{
  "image_size": 64,
  "cutout": 0.4,
  "encoder_norm": "layernorm",
  "encoder_activation": "swiglu",
  "decoder_upsampling": "transposed_conv",
  "targets": "nearness",
  "residual_init": "none",
  "epochs": 8.9
}
Rows from block 9 of the encoder of a small model that predicts nearness at each pixel, named by matrix and row number. Rows with one number belong to one neuron. Each number is 500 + 50 x the weight over its row's rms, rounded and kept within 0 to 999. All counts start at 0. Numbers have three digits each.
After each neuron's rows are labels from the 100 images, of 14976, where the neuron reaches its largest size: "strongest on" is what is common among them. Only what is clearly more common there than usual is listed. The data: rendered roads seen from a driver's seat, with toy cars, trees and houses. In brackets: how many of the 100, against the usual share in percent.
# gate: MLP gate (encoder.blocks.9.mlp.gate.weight, 1536x384), inputs 256-383
# fc1: MLP up (encoder.blocks.9.mlp.fc1.weight, 1536x384), inputs 256-383
# fc2: MLP down (encoder.blocks.9.mlp.fc2.weight, 384x1536, transposed), outputs 256-383

gate.646:587462462549414475532460521425544537496475462509419458559512520545539522525397404489527449535547518484572429441575408543406463482563429492568491521411525467516536560498538413469429435493403553613513466533517488546555399460432458388476509575505472529471445452486547491503520453500517525460548463443527555463479493402520575466545473540605429446499477460424568544501491489514572490432443
fc1.646:481508466400559485446528515551442450535474653566541537518453463488540489459504582498549566474448527507470564468427471450493496457413456541488461465565415546495523460519519502523532570523441525408520528421498518451427510512542491574484454471483560440506495463632466540485511476456509485525437544538483469510462521560491562503470537443507556524463500473505471433535479502439519491535563
fc2.646:527602533507691461542517611512413510412457451470583519512495600529496520431478448571385401380519540547495410455518556590491526547503564529494439507490554468566433518462477477464499487476465393544445464547514511512538534565442499467482538496490519465568566477427444449556543457512503545424485418416518542527536593465426523518554537412435568417438532581484480544518464584493539502463518
strongest on: house (63 vs 31.6)

gate.767:528486535551471467542507604506530495510416468487478423546617552468522416633527475545488479483509425476480475480489477540486441549482397613466488542592577518538469510431454452605474462501525471536490468446576503450551478492433496554483492581524474503458460522575445492445604483470538425454574541515516532449502452473593576517583366478479424512614510562427542491535536482514483493411531
fc1.767:531483439508464508526538458510408466538370490557476387478518575506484453547557468639362502458540464526510402540550476590448430546492527525372540547552570484624514518471473587509513464444614405542494483493532515455555461513513458480468516541508485424513437513538472590469478474447588450416582508419450577428535451493567516532555399563455486496514473500442515436574574548538504520486512
fc2.767:460487472506478462508528514584526515528534565524537538556413535451502469456521452431428532507471545485468457526448505519452502539496572473438537519448509436402548575499560551535430431482442468525480520464562563534395449580495498453592455539492560530470490475521545487467421502550502528506562534498492489412372421475452470565529538410488404525464467536465598570524416513523463601388453
strongest on: pine (71 vs 28.4)

gate.615:542537551423581582497465484422539517495515499537506395475525489502442506533539450505485441409537538549457575458497480505431520519479503484518343544486522449477510498528469487490527484423543390476467475534573448547476568477434487486402480379503466460512555478416506565575513540446467516491547422424478517448534435489541452434521508544500473503529512604479481528475598495542453474468436
fc1.615:584523496488449466502457575459510473498492462433417533562490434492551498533474474527474570540527544508536372516447605556447434527587470532519565510551440517490423548514491572534508485501519530554570457496454557545524473534479518457605498635534472539514490437610501523539449468501497507481453538431525495591557527569476598531553493447463517474462504473537606527480452521403548497526528
fc2.615:532450616525515564456466498448489487497620498461499483544472502467446540508515464538515471528514492425451492422533517518508497512499497498484649562502541539457521433426486489524521507440567506472523450491504442578572509495492467490393540449469526479482509461443475477505501462449581470518584401615455460488533495496461404481576425416558471497536512588405474471562543536414418423539442
strongest on: bends right (61 vs 33.1)

gate.45:476402558528485468480471452475489489533466446476494427524689551475587467643532496466554432505440414492444476417479472474552495508495458542520474488580557509464531475388476450655447411573484466513509410467516505518506461456484521537477478533520502519481567526512443392489605471520512485510591544531571561477496541525595538465522434422496460499636573525460524519435508489515458479482556
fc1.45:526438438491384527499562626515474512474434546502402543493457565576495473471410518563442479496481500499485515464429504559510465537442472486459492418438488424409484517510509560444531562451405511568453450451510448487493471437488511500697529535460485444505456422579605416518568469442552491474530518482460507464457468438541540449454474559434429488477492500430564539504346482456489523538543
fc2.45:482372505510517539507529397519545578499423544517495463460543568545535492547548505569431532580487453434521471480508536565545517536514555516477511451457453475574551478487455626500473481511520447532528422422534437583541483411497499568527594479502479438497462501532462349426398534506557498529491576538446556533460547615542521488476483502494483507534599533461557524495431567447508456483548
strongest on: dusk (73 vs 29.9)

gate.8:491424517526510447508490517482508496517427466488497433473673543479548443635523505495509449462427427496477479452521474468516515510476437547475486505582530500475540505412496470623448445576498467534509431469529492506519448487456480561488440500522542519478539529485421394476601470552549469482578542497588594495481561533602577490509440419527453467641563572501487559451512532486442438433596
fc1.8:450679483504445482526462550419502527481482465458486438495500541444444503473476471519513573543519501504525475527414540521480504498362480511499486530439425510497518384619561484466478536450521517552467570524453473498513537535566426531483500526473485501570550487451592506566514533528487540557509397495479480451423503457514520427538525495552436565476515493433488506460580514456464473456466
fc2.8:491493443463494539529442468525449517523471511462505457476620562514532481505443524531562564476553437586535476464566562459482556539467529560583445539505447463475431422428435481463556567455579491505436482535459575483529458477489533588555462552502416490582578502603575447473612384481385500568497513464483493476459477532476562491526496474407450502515456502417511477528556484471545456427547
strongest on: vehicles: two (68 vs 41.9)

gate.175:517482534537488483562481457545544535450412528520532515478517505453490518532418455464511483517417476544491432488526510527437469555466517485507483535517533453517506564434489491541565432481412444553505498398523439516489541474438540456534544484498476477442539487436503435451558488538447529481483517447564539449483505475584460493538503367456439543529470506504495598485403434532542559421461
fc1.175:447543499516469567408476377528545493501444470501454523476475483526543525476487447491537500500434500527417505559454476524497515559535482413458471550519522487509530498430509481499578402422432516474517472389566493552505506435475548540506565427440456356525549533522561503480504477533477417508514569375510514433489497514546475508511417407474466460518465485498514510446429478545574512477399
fc2.175:505450446563527447493487455467498492545521513505489520454286495512480505462481476508550497511452523413511501643514451476470460468548491437525565495416500527514478568526538502434466510568463490491497494461537521468478453455497486465530470488496416463554442552547461473520236583479426494506473515475450590561583502504490544486524516524499519460412467484463445471485479494483501661491510
strongest on: dusk (79 vs 29.9)

gate.463:473443492551495471498477468505493474508409472453525435482652539487590434645532521469551429451451382525463496404514505467540523496468454525484480531624570495449519486381451417652482437569450498508511452465563474520481464481478480548508488493518513521498580534511384437487598445524514441474566539531572553485493543510629537499535430422519473498667555558461510530440505475508478457482563
fc1.463:500545522524414505429511431574523461400497399536545653521472506430440445542412406512423545506531521557565453528497476522516494538518500515513444506528463467542474540579565569483492479459536478584515596618436532390477559494593480477562534586521585487422484424495562503455500525447566516497501436445476457502540447471521463524512592524636548472440469496543469450513486492418538525504456
fc2.463:508516438514493500432530490576510514431468535489537544455579581564473436485421474502541527528494531484480363524547615482486532525545595568629457565478512545606527503432550507436536488487507473586487493535444562533550477483546536527619500488494568500604485415402560439518469528488564465547487511532543588511478547594540512491546515539494514464470435567513460464543441417413550534584441
strongest on: dusk (77 vs 29.9)

gate.562:538481596492472444533519554402518523440419509495446443533580493484493537615407493557511489450459481421593424492528450552512478448506527567561438511525518467440443521468426469549513416554365558531450384460566498525563426456505480404538485521517476479516480499501455478588556453442586506501543453449545510539546505516568533503509434481469522465537461432479547557542484545461513468460478
fc1.562:536471522473428425527473536439541536481444480475446470568509482532573496549437503552501511476522505474517540491480431565554532375598472570557444516519556506448445498426380412476541422486413587535511434482546482437519398441506586435575478542511466421561446501570499449577536451455544528524449456475513435507512499430565580480510420515480488407504436408461592512563477556474639425464507
fc2.562:528539538475486486549451562567563463459465483572491509457324554510510479437500488528463497442475488473475433450573442458493472533562497516484612530495587492482517471493541446422469510434432486466498467439589407446539565465460532421490528522481529456456544484548455466486219596494576496468490528415539483564494504456501510450559566480489472458467486492409562468473519500516512548501473
strongest on: vehicles: two (67 vs 41.9)

gate.585:587409546468444517495520418432456433554537450496509433479583476387537487567503614425591375459455461567490461480412415390565526468487436462532487434550497484470518585503502515600434484557459464433469499481500482547445498467473507419388421476464510483466549551503399459497566481423471556492491453504582474552559511541613484508489525445535549452605534425539464507455511481610526487514561
fc1.585:489553530468533524445559531523519553490542493548525484556479541426515534516534415508508524520533540460505513561486590563478444503403551511414487529470490571544517425533581493518544474464513478534508475512418541508571498521497457564495538526523564473624474430387518508486521509537564336431517508525487560389469458484522545528469541447493409496484531599542517521407458524460469533428466
fc2.585:577502502532552520574543552510485472533533423502507537480615492521427549542484564502511475470513430469480465488471511484498532481506400562526434491591497540501505536554425491526494459513503410547430477527486472544473438497532505531543515568456529473594547462372446533557684425443561489528543501515451499478438416492551442594462518507433413476624502497579499533462506511453523453537516
strongest on: pine (77 vs 28.4); dusk (68 vs 29.9)

gate.459:480434534603512503514471538467488521539446429464500397499662545499560446649553474487552410504442378482445471425515466521558510502427494551518472547589579519520498514395476450636496462596499472539508425467518512507485457442505485593515501501522446531492534527486418427481596453556477465462585556538574610445495553553606551480559381442501436509607535565510514536471549423481472463452568
fc1.459:581453461483501525508488528470561451484474586436514554534428440503497556489513509412550522489508508584503558487447570425490474607548517494465487505452460459429501460473504542534485539513377486536468486423524462534562521513345534434516456498505496516535519499474467351409512518544504502551503519558461370468486500407502514391496548419476539476533488470490514533496325597500490572487545
fc2.459:550445590509443546461466413510564509450435562481499456586535517492522569534581507441504538471535513505422467389471502475584496534528466480468533565460561521483487449426499477552451392445528435508515491548551437524681443474479472495411509506478536448541517555448456505506506530540569480469547492536410444468424522501616546469456460483548511450603515545457554469527531608500478414540441
strongest on: dusk (85 vs 29.9)

gate.485:498515517550466478490469543459371534566490486535456492422546571536488519512476545477516459439513499493450498495529533529508456511422530454557493533485496556406475480521464477486518598582542606534496485426543376530473490424400448483483538537422408555484439580548527528456550433468430583480428541567542506539545598587483452461603491519501451474510473445476582506484535441532556473479477
fc1.485:493498481473556527429547495539585496436533560448544542525489466484526453507579442516447556541465504504521495529452475499525557461608521560463493463563482463587505524490493550543536450450475477422508493484475634499480505580620511508457512458527559421514549434478436489574453533525568399546551477449453506511526441447527532564399467500419607497498527520553427501537529533452432542524516
fc2.485:459497493482525503509486454382521515579431525508445474582556410422475531526589390572499521512463511560514533483508465537483597484545499413519468499473514435491577517460536472514437391569521397424480442521538495425451431460496529483522465433498398471498487539526481518559683604447489470563480451540425517479518456447586543522462327533592637526433522455544458506578502529547473477470519
strongest on: dusk (60 vs 29.9)

gate.176:507478472517566486491438482597558507459567459394513475578553561519540504533453582483517478502567463423548454380590492517509500480551501521516483581476515487451514494472475464535449449437361439501445467594555510447510420502543509463491539471605624499558559477442525405491507445526519376482631501518505461482326403485477530447483564498492448514506553501490534488443448527447449444468508
fc1.176:494493520537567429541521398563472515499563488412591388517507469469473510507602471504457419500513495545499558517500516560567494499424496513500541543496577499494478432461481498488382456447487487500513535576515444543558541499494427459501492474509603495511592501461539443469489484555389443467538549493418449496400420433460472442456503394578528614521547538515478500502381562406430421477514
fc2.176:516546451508551505609572356483466459501349490566523461446433493461535514549559430516546514507515473553488561554487449513606546566596516444492468420466460335537522447512481513536494366475586498469552453478487514551492446547509458521483446504479421480478524465486418595460401510551504596592500499477475576541543447486504504566460433511506570595545546387564418555455539552445477548446569
strongest on: snowy verge (72 vs 34)

gate.701:511542436562474471561531482499506422577475518450475549545519433418505505526571547438590443492465465511493509505536488517394495420491490401503482462495491510569513545477539482479503415537407433459561526414494460493474502445564479456454553499435485450405492519446348584593514508461554538500459448485580412550533524420546513472450412500573539421482429400524568562485564488554527493501513
fc1.701:488495492539508484480516463503445400549492569443534504448522475423587399549580512508535461514516415437519461561574463480472595421518510432511598471498478468592504594458494528505496449555463400373472534430522557514442535457605452485537510462492444468431532560493350549515530491523536482507450461456568493612567503463554508523433401494489573431488462408556441582471564443566474544494530
fc2.701:545469405516543559458436469522489540524573489476470493457382493535488555402566556375498550598485479493516549489467526509574482523621502480553593581473510568404505534560560526511519536518383512494498453488466488569438489463488437412489525466506528495531471527514555391492344442500490523503512521566473471462413531499404510375420527445546512491446552418518546544407443463476523609444419
strongest on: bends right (61 vs 33.1); pine (59 vs 28.4)

gate.401:474441573539496460491521509532490539494466486486547423476651556500579482619529490466544430450423392497484475407485474469551503502493440561500445488553525515462488544420497453605439491582443487512500423471524463542489457466482467529468491501539530534488560534474407469454630406604518444489579522538589591479518533524581534453498434409503438472614562523459517586425553467488435454471559
fc1.401:596407552528421513458533562524515551528516544453438416627614552505518466606552592561473459485558398420485508385520519476561465461492473510467525469558620479489541558409443506572527524483509566537503489563519505455463455530523500617553455526547482489531474519574490502526471467516521437400512485454497488519508511539507567517552492492423525567581511539503617470555501446505509372605520
fc2.401:497505455488436497544490468479533502459495511534473460491286487498513472424575464504517435503475501448461565559517516468496500531595470462494540498467521496491476494529528518442528478552470495484503479539510500503480512447509475465479466460478572483424451499487505484462172552456563524511500519508535469507514536525451472497434516565603525537448491507521435508441500481528559628484475
strongest on: bends left (69 vs 34)

gate.304:462477490466495442538533476485470542591555507449508498489519524414498511532496619381505466556496491417546465453574544546545462550500510439518543399525471460493445532429444494518414453554557460498480521585420474480619498436511471487461459493544575542568583564447493546449513498468541407430527482576495468495505511541456510510438487500552467448510529426516530454459540567502383479444546
fc1.304:579475444486455431506543419488547553649564505433477501507497562434454540501452598357539515556513498478479454461539511538509396491482516497529577445496481491403507542403422447450438456541488501560479515593535402488599408420557419437480429518452556479609525587562542494526502435491501444431510464629464476487514512538470506487460519510506453453491513428443595447495491507486468485445485
fc2.304:556470526517519524541490557500436492414571427486499520561421443559525574503455487413448447447432517516439443426457442587500434627519428483442528488486457474420482551478517535509503477447481548495483533494500495553560533507465491508445529551467504467462531466460506557471419483494578522467476559475479486440571487439554430510512474503462471441526448487435528471549523464496420485490462
strongest on: bends right (63 vs 33.1)

gate.740:577492484572539534528538583497517507597511538547492495443486445491459510466569473438491436547474474516416548472472530491479493506462507526454539455631489611544520488507448452469547555478478412504492486426459408497608575512433482562488583489475478462484549465422437525507483498455568501514406494510491594473579504528494565448471453472485503460501543525468467537457543533471549578456571
fc1.740:487489482594612623457548551537487509486499516481494511449496514576492462494563493503466456500384543578351456530456501446466515524508488511427416513515460487480549457577524628497546597452494494552552484462483413598502518532416468557501518436436564451480525515411471508479507515507441450531565541481497533470513492451520575465536498553475490435510487574449518466572558442496456504459522
fc2.740:428536470486454498493500511554539508563502552510534571525470560453468497490459459532504550455458526504478476473442540409435484549516541404486442499514458524495440564458525466486538520472549338517449508455535494457465475521526565578512478560519480528494483465491451500570519453512655562585449458507535520414522489535476476622518431462479438535439483433485556509484534466449503519454539
strongest on: vehicles: two (67 vs 41.9)

gate.521:455532591473546478492571504511491506525433560562494479383542516559559557514419481584519439530540496421530453478558512511437482510455547500463454567541485484541456501502443455469539472496497428478443456469615553607526536416553568512584581411536433510500437442479555536468518546557444531467411436488616502488568594615496409495563536462472515447510535532544508481422518432555511489485467
fc1.521:561508427550464464485484492439574456464532478439566486540463451459392494485572531508475587455505460634505496527552602557523528439537535508585560450441520433518487501543459585476503482523544449554586480563400496414486473544477497424478409580452500536542525517428415448514456499428535532484583439555367531598533514452488502589534482531492502505498404433463484558565482575389469528503504
fc2.521:531466579508542464533540506481497470523441570469567459542551497486470461530517455579554510472483437455478432505562451485542595504568549578532520469480518444522441561489448488519479411516499433524476383587594454458600448534472560419414436562481496513553488554496408467488578437403584525564477444563328601450522473424573500607497482521463562524584511527426406491566472602465455495496520
strongest on: snowy verge (85 vs 34)

gate.667:555363523512521561522417541455543509484464500532450549436505553504450478520467498539551487536394432455491535552541313484506454514602397427525543430499551542573568563465586449533512544517517549447491494471546501515465528428475467473416528457532482471457468545544400483402489488500528510567484457492550478467564487432569491486510533515542481488517566486445443489450501488542478526492545
fc1.667:596483392545504502589524462420430468460497441417564490488501529410486557487525474464496498517491405572526515458500524557477439457420613488466601505505521464446547453521537460470463509547485513492547490451402464534501546541463429433475595537468454504374584552512483438439512411486445583445458481509546507508487530468513440507476505473600439519523484521438502590396439550491539561424482
fc2.667:538448478454477530460430452516443419465469496586438484485487485594558476506504500446505458508567592508564510453432490413467557599561467527459457468592465499484415435562524444569485615523567558518517491517390572537512494417466513530557475508531518547502513452503574581526490484486476444516432527510567546649557542661459554468433485536523605454463491474541515475459523447469547520560511
strongest on: pine (80 vs 28.4)

gate.367:512541468533489508474480500495445463445514557461570453534542544569489458504536417543573478482539492464426457519444542505440530469451445502465516580491463454527425457560578477497405507475502549522507456503552436564509476436559388477433523543490564501498523485505514540461502354613453485429499500554476492524471407505502566418513496517513532519556512600438590429504497528435452407596431
fc1.367:412568530475556467546488439462518523556537397506425495513520474460560576532470579454540474538551496467648547465594477521569509509549543490530507485494475486497530452447418509509520388596467528466487431575448526453473504505555563516522412416549536582513512445440537515522489557466612539524539469456550461501452546598416505522447547551549480509487565411628437488441566512493555477457484
fc2.367:571553426538453490531581448509472535453453415458540521457494473432553615533513488420534452519568437570549595469508443467476541488496545492480398449522502499582554433577478431530515438485512452480526535535481469497483516587573440584526582491516390481530527478422479553509519472494558535539487465470552562485398495495485419550446383519573465603490514437533398510527551460485497472476499
strongest on: bends left (63 vs 34)

gate.196:492445538536498451487503494501523493521465431443497433512685576474520430662522492492529443462442395524458470432511486467521525511450456561488482521591535459469526529382510444632428434577496466542497427457533460501502453460459488535494496529536502496479577521483435435477599438557527471481578499504573566507501529532613519491550416452514445516642580531470539530444503485481476444450582
fc1.196:489397483482495510502556522545515475523489621538535520520595542553612516556509541466479411555458452493478462433508511479539467515537527415524552499582580527455535543433375450582454540560459476499458496492551506557532422438448520517513474516572607537494489565536411428465442517510502432386577576526562514518538519588467570478471472394487572420585502526450556465531468515496462504546547
fc2.196:535524522460442525590486534443585482482508531520512563544310416452526485459516381545458464485493549499476539571479481476492526500564339406462547486518549499469541486556556526467482453509498524429523568534570547556516542485460367409436485467474574503436471417469431573537273575482564467516538453456541442516580515449497490474453565541579455452453505537536453529439503517509521610503522
strongest on: vehicles: two (68 vs 41.9)

gate.574:532427525513521495481468495476491583508518492458550539544508553582515462509418397535431472554410517421515472493480406503454520517513539469368531478482483438451488593479458505523443438492427443479410432486598498559470472505514473393511565465528525514527538563510548405467530466546490425546484515448583512473513448479524491458435505492444480481495473518391587524441499488534458572412490
fc1.574:490553458525503539521516540470445456456525535476508527538484477451414473487545600495552494436560502516446589507565491542510522481511452505542450544502536512620537465581511572490537621472560519461511556500392509409426558537555526529443539505454482438470500398424485627497455548412482560471509399525415513534482391441504473531546503526547520515527513516541498474625491519507518486519503
fc2.574:475518508486411494442516457535557464460511495446483526513762502560482519569452553473480511556472427550485411504515486485471519461530455437554492494462455459415478575545586462559505448490472543498445470442532436459539440506510522487584563546484498432508540502494516505455761493477522494465474446427469488445502500525668491504438495502484525442581470482516501448489426556526488381494427
strongest on: dusk (80 vs 29.9)

gate.731:515414503536346450538514493540514481430435502439613536419482462517519511487415436464449466510479467585499411539475484526477519568526459469520518509567515439535520523438506496489469450467520445436515555497480563583543550561504626465483642510541440501472488444484504495441539613459437432422427460441500503510519444465553468580499475478499509454496497475481398603531464488581486608516536
fc1.731:529572399434548500450480478399489488474535488488442545646518580545478504501505550511579573533542532466517557439532473504456538488474497487481471481452451454446540471547565507501458470521459590572502412482457505461392435441552491500516458527491591476582547462466504441549457419550515566537585477534578446586479527499470547426462562505546501504501474462513680435449486548491551508552378
fc2.731:440458534473536482445441413430500455581496531495502449351675468458427508550502564506595526541427456504514519474510541460554486436543417423577473534460498517475481509476457504547558602599607492400529467400565444430450529381548504462462493435447438515506524472487482531471633506449403611537450461557542436536578584570538398504493427459498512448574482469498435507461510479498476410503506
strongest on: tree (92 vs 29.5)

gate.470:511486512508475469526502492504519508561470465493503434542569563488555413538546480505549451454472463439391507474466476446512548488411449598447468478625533493453482489403470406598406437530498476534489439483534439532503433475441451566437467470517519484486555538512426419538602467503518466496586525534510625498492460556524545452507438456543438547593611598492489540460472541525474470555559
fc1.470:511500470524430398552445535466491530419539508499480472497517472480416470530616561590474544495449536482529553576551516571473441480538526547503485495454488449539490421517483555511529477527565410523600467572539487414496516550495483467477514457514548502407489457493487460494515562585536550460473406529492376497560492408475492490502482514493472530483561492540544512549605503501495398493525
fc2.470:555479504510524429553417540524511512449491488472484503481453488412551533532556558481430519452471534483458609451472478580540434481374422540448521501478558509490548429417480444428550534538533524483489501500557421466483524448477496493510475457495510541467561401494469459480569461636455485510535549539540470531527490458542501448490363535595497553559478471461494547568541447497458456475496
strongest on: house (69 vs 31.6)

gate.626:503509468513406515573446492508426499547480532480553467518475532381424495502549499387445425424516538517473556486493522451491550542438485514499565564529587499451537511495490492557413424459499411476403531538530480466550554529410493432429535482488411593457536562475532539516486528422551532458541440525490459479451391459508480488564501508565435563530428534505502497531524523600502492437515
fc1.626:526510494498469512557440502504426478519452533438532404493527476394413489564541466429489361472506471541462534433491505437464532564457479493514532509487576508504511561508505435605463470470525390428418493549523461527552603516416506439357573483492410559445522580427513529458540539444499536490478414535450482437462444419576476444591461462526482548604442540426486505484520470564532504442540
fc2.626:515533423551471510579559499565528496476473540560500517431412518532550470395549449566471592512523513526515473635504496476506552517527555507459501548550461532535512496490528609405486384504495436615558541517432560564465498556496423509548513534476520503461388535585476473520352464496470534474445552454461587528498493462470570579474515612487527475423457527591479576523473466485525578432525
strongest on: tree (65 vs 29.5)

gate.729:490436539556517461480503507499494502519438450466522435476659570478556463624521513460544433459430399506469451438523473458541533502442456569499465527601530485475524523397480426624453449593490479534519443458535473493501441454491482562509474504534529502477563532484434431463608425558508470484583504493583578509497554560581539475529422423521445470617568521470502533450518476486463460450574
fc1.729:525416499494529512511591566557501494519503569540536439562606509549590477560556593505460397496509409497454534405499453501550491501546512436521535498629594470491481559411429479575479510554518465463454436481501509570498460470458558532526499508580520476498506535552456429472451483462519476385534562447574573547543491602512558562503444426442588482584548566506594476531417509499434440579581
fc2.729:543591501458490494532530508459551492446548503510510518498316406459524482473564441508496448473501529464482522555482527524479481542566395416467537466489526464464524528576543556459515450539486534456535475542554472514454544529525374396428506475471587484432517457487455533499215569506552552490511513518533442518570530503495400532428557570545490486431486516520479520406483489543522620476476
strongest on: bends left (61 vs 34)

gate.333:524530492421566452532460520391506449519534476576475438523483491522518552498597448455453531530533539404539497540401544482547483483515514600435524445512460481452446478525444453462494537566506532483530441507520565576514421474498470508531461500522559539603558500527498495558493453578535443515506563479503533532570524633467569525382497467412498499473548412579505525352552581527593542526433
fc1.333:535500485484515479500455497390491491548555481524472421520491479533475547509610445470402525539511552419523491539393538477552469494546513571481550470486425518443422518509473477459429509586529489550532428524527522590546418439483474486543392517475525559609539540551504444565508418588470429515499536508460555505552555602492605495381474488434494427487528453540517569419547539538555542517439
fc2.333:497480524420507459451480403548480520433386516536487569542366555518450469552427586494471475441409539577502437548462435513531490609543489491480428403503513455542577443537436568585592517505443488484445543510510477412467546611479551556506574507500453498404473430434576498501395639472488552499493473444504564468501511483549478532542522522485575535478493403544441516608426466489507519466495
strongest on: dusk (64 vs 29.9)

gate.466:569410580506472547559502471446524488451516417487472392503588514495494479615533472503454388488574424492505518519470524547649488486550564623497468447504553417481438465400424534531459468552515539521497465457489494584439433430458518502542524509487460509493538484440494418514548420475529430469628492522524577533584472579561459580476396540439433532576603484535552553490517492510449508517467
fc1.466:497411520474480482552581467460559459547481426524397404529545480579467484564528523485412432557530471503499467463456532544579498470520555535534500447458480442453514478453491491468419493596495534565510485438504456584482401388454544529566474557498446525477492467427487472559520479531451503491587511497540511551569451622586423543432368575413425514560533410506528526489556476549469518563495
fc2.466:521483422492510528492453535433491464510529445525497470424377431550504514424570516423567466515567452541492563622435514451579491466532497504535557486581459450505402504587479591452485472532584573474561550427454505530472440459552447521585499507441561460470451526483485511444313434512486436490563598518529443549494447577517405507472485565452450585499534391526506544484541473541421708573498
strongest on: tree (99 vs 29.5)

gate.384:533511483435450483392445526470535487514504520422419510589537529506447526499490564540592514531526493485535437410482550436508545545624500559480467432460425538428479454548491499503497574494498439496448382588588562466620454499534533481424483607520480511600476431456499453522495561495563469559506431588436473439523573502468525449482555501413547457527546470440514438515552631456535448504510
fc1.384:469522445493597541576450489478499471463454472587420513447449444542551430469592525540381574522474522526507486601420553514542504476528496498501353459530499483511528467486550533438459497588498541487571546478414496540525545541433554569543548518453487519479545535607490520549505595584451459453432620480464477496476523423457530515427488546523521502493527487578411548478439498493494609531545
fc2.384:492533510508506487552583465457470503529436519480627404466645535453532401585478452603477459480458495556502535537446500508523434499416464425421471488512506483563546493426470522501481511530605442492525517484492433475497605534477540439432506443500514477423493534513535479506700541465558634451430424494505502499607430446613495477486476509471499504546504509482432547486451515526488415502542
strongest on: bends right (85 vs 33.1)

gate.366:526394546465469432555528510476403506482564565544508489524493480536494436494437495537507485519495493402447521555531418542553437467497385485538444438514492530560560486512524535515494505522502494511441516502564450515468437501573438525540464506492518434530511506436474497456532459542573446529490529588500659470482472521565565467416513412463476550547594523512463550531427531503381463519576
fc1.366:451557477489561567518565450598571488487359485501538503494508502442490539518584473487434532503524499566544508386458517501467562595479532518343526433493472401482469434483469448500498461447521434464575499511432581511547569542405579560454507482528487572440508418518458544425475582516492521535524500459496430431494504453473474581499429561599544511504479541440439421489590569434505509459549
fc2.366:545446497425511518436447532560504533474478575513507585486529536555510511488452454525538477446441549605499518487490511386470558604574440432511444400510464486450429399555524463562536581480458583505499516511536472540471524536447480491517508500483503499483519505526516475519618418542496547580432578613543500442523540465509479461504546487523536524514511448451510492584433494427510429541554
strongest on: snowy verge (61 vs 34)

gate.502:389517447486475475635480485500412407526400609528541461497499548406532400520512445537544457434501461495478526527519439443442573537453424501486489520496511470584570513464499532552466426475607411425439539476531551555579510523457430510425496477525390498438550501427420531457519532506519455537506520534518590495468431440506588497554429519537545568523520515522414536527552510493491517398611
fc1.502:436455411492508509578470478501451355558397597573511540507506537456502382515472494578509471444495463545492528487563409438467566512527407503509496482445552490536547512465500546528474485503572385402449534491569541530579492514445455478438481489501400502446548500493409503496496525380484462562501472507482576523489463451501572452553465554557596502501475462487436462548560488469520479456641
fc2.502:459530410455562485454515447528559523471479521534486589436367462477523480451507452471490554535500502522522472580541504484415537515436635478535537458430498461504594392501577548398470426500422438502486521478490537608577528558486495505569565466522526477504542533451549444460291569509528472506520492486526470487443526498452499490456576527547552552390447457555430455463462545502456587502540
strongest on: bends left (62 vs 34); solid white line (51 vs 25.3)

gate.233:442536487436515531472490455552473474459538562474564410549530508503565513502537406540599484430535464450473451528418523436491504454490428499492533592497463492502470531507577450576357505503519478465533508518582474516568468410532445456477482510524565520540540502534483529449481425606502427467495489576474506485518417513512487483532514474567529608581514559453509422474532485495459460543490
fc1.233:475511526481519529452467584546479509457477562501525495512491509531428462475555386549486551474410487515355464468430521508383517506453427512485537570465498556500459548547620509533432585431554510506532531436467486559538535486432432524418566569413447443457484489548469518412484468528358533520491474524436496470514457412561432497571434458519536556528429624369562419564512495520432515560539
fc2.233:471448528478559558476463512511497496504601560471572479529482473534466449467569471562514576433416494454448413521431520411469518450455461528506552576500504508413463527418537532499474578508522517513515549435508580521519502447514513483533491537457577450438452535551434427476463512541459457461520514491442452542461446455564489577542489461483584460507464614389560464499468571447450541561538
strongest on: bends left (60 vs 34)

gate.30:489498433472588395604561543531433418499562596521531526441499607553529390535528579562499450446490481454469567506480487491494473468410411433449441532530495542482439454556476505516509547506449511439494517397577383552463569539485445552462501404613568505397610586479422532493496476541473579517508532471587558511524476531493482469505467389537480466536561573543476597395467549434428447458553
fc1.30:494517508483563439578552511480482462422549491514574524432502523514587465510494501567504480480499466436475562465534444527460439412438467464508518484527515498587466435529457444518544499493509533410507503446556439475504564565518475550443571411513520423391564634505434525418489514503525596486481447426569531510539528528525409520488418439524489487528544549536381548462484574501467461460534
fc2.30:595515447539538471385446467455600498454590467475547545475451475471515570430512459454492587492499544518521486442566546498402517439490607419541498491424502471405494521511531484430510523455487547528582447495429544491402492438513533413456509496490557486565565506567483418488367553466433531510507552485525437561542579515439402518488573567556400434437410417462504523422483480479499571448429
strongest on: vehicles: two (67 vs 41.9)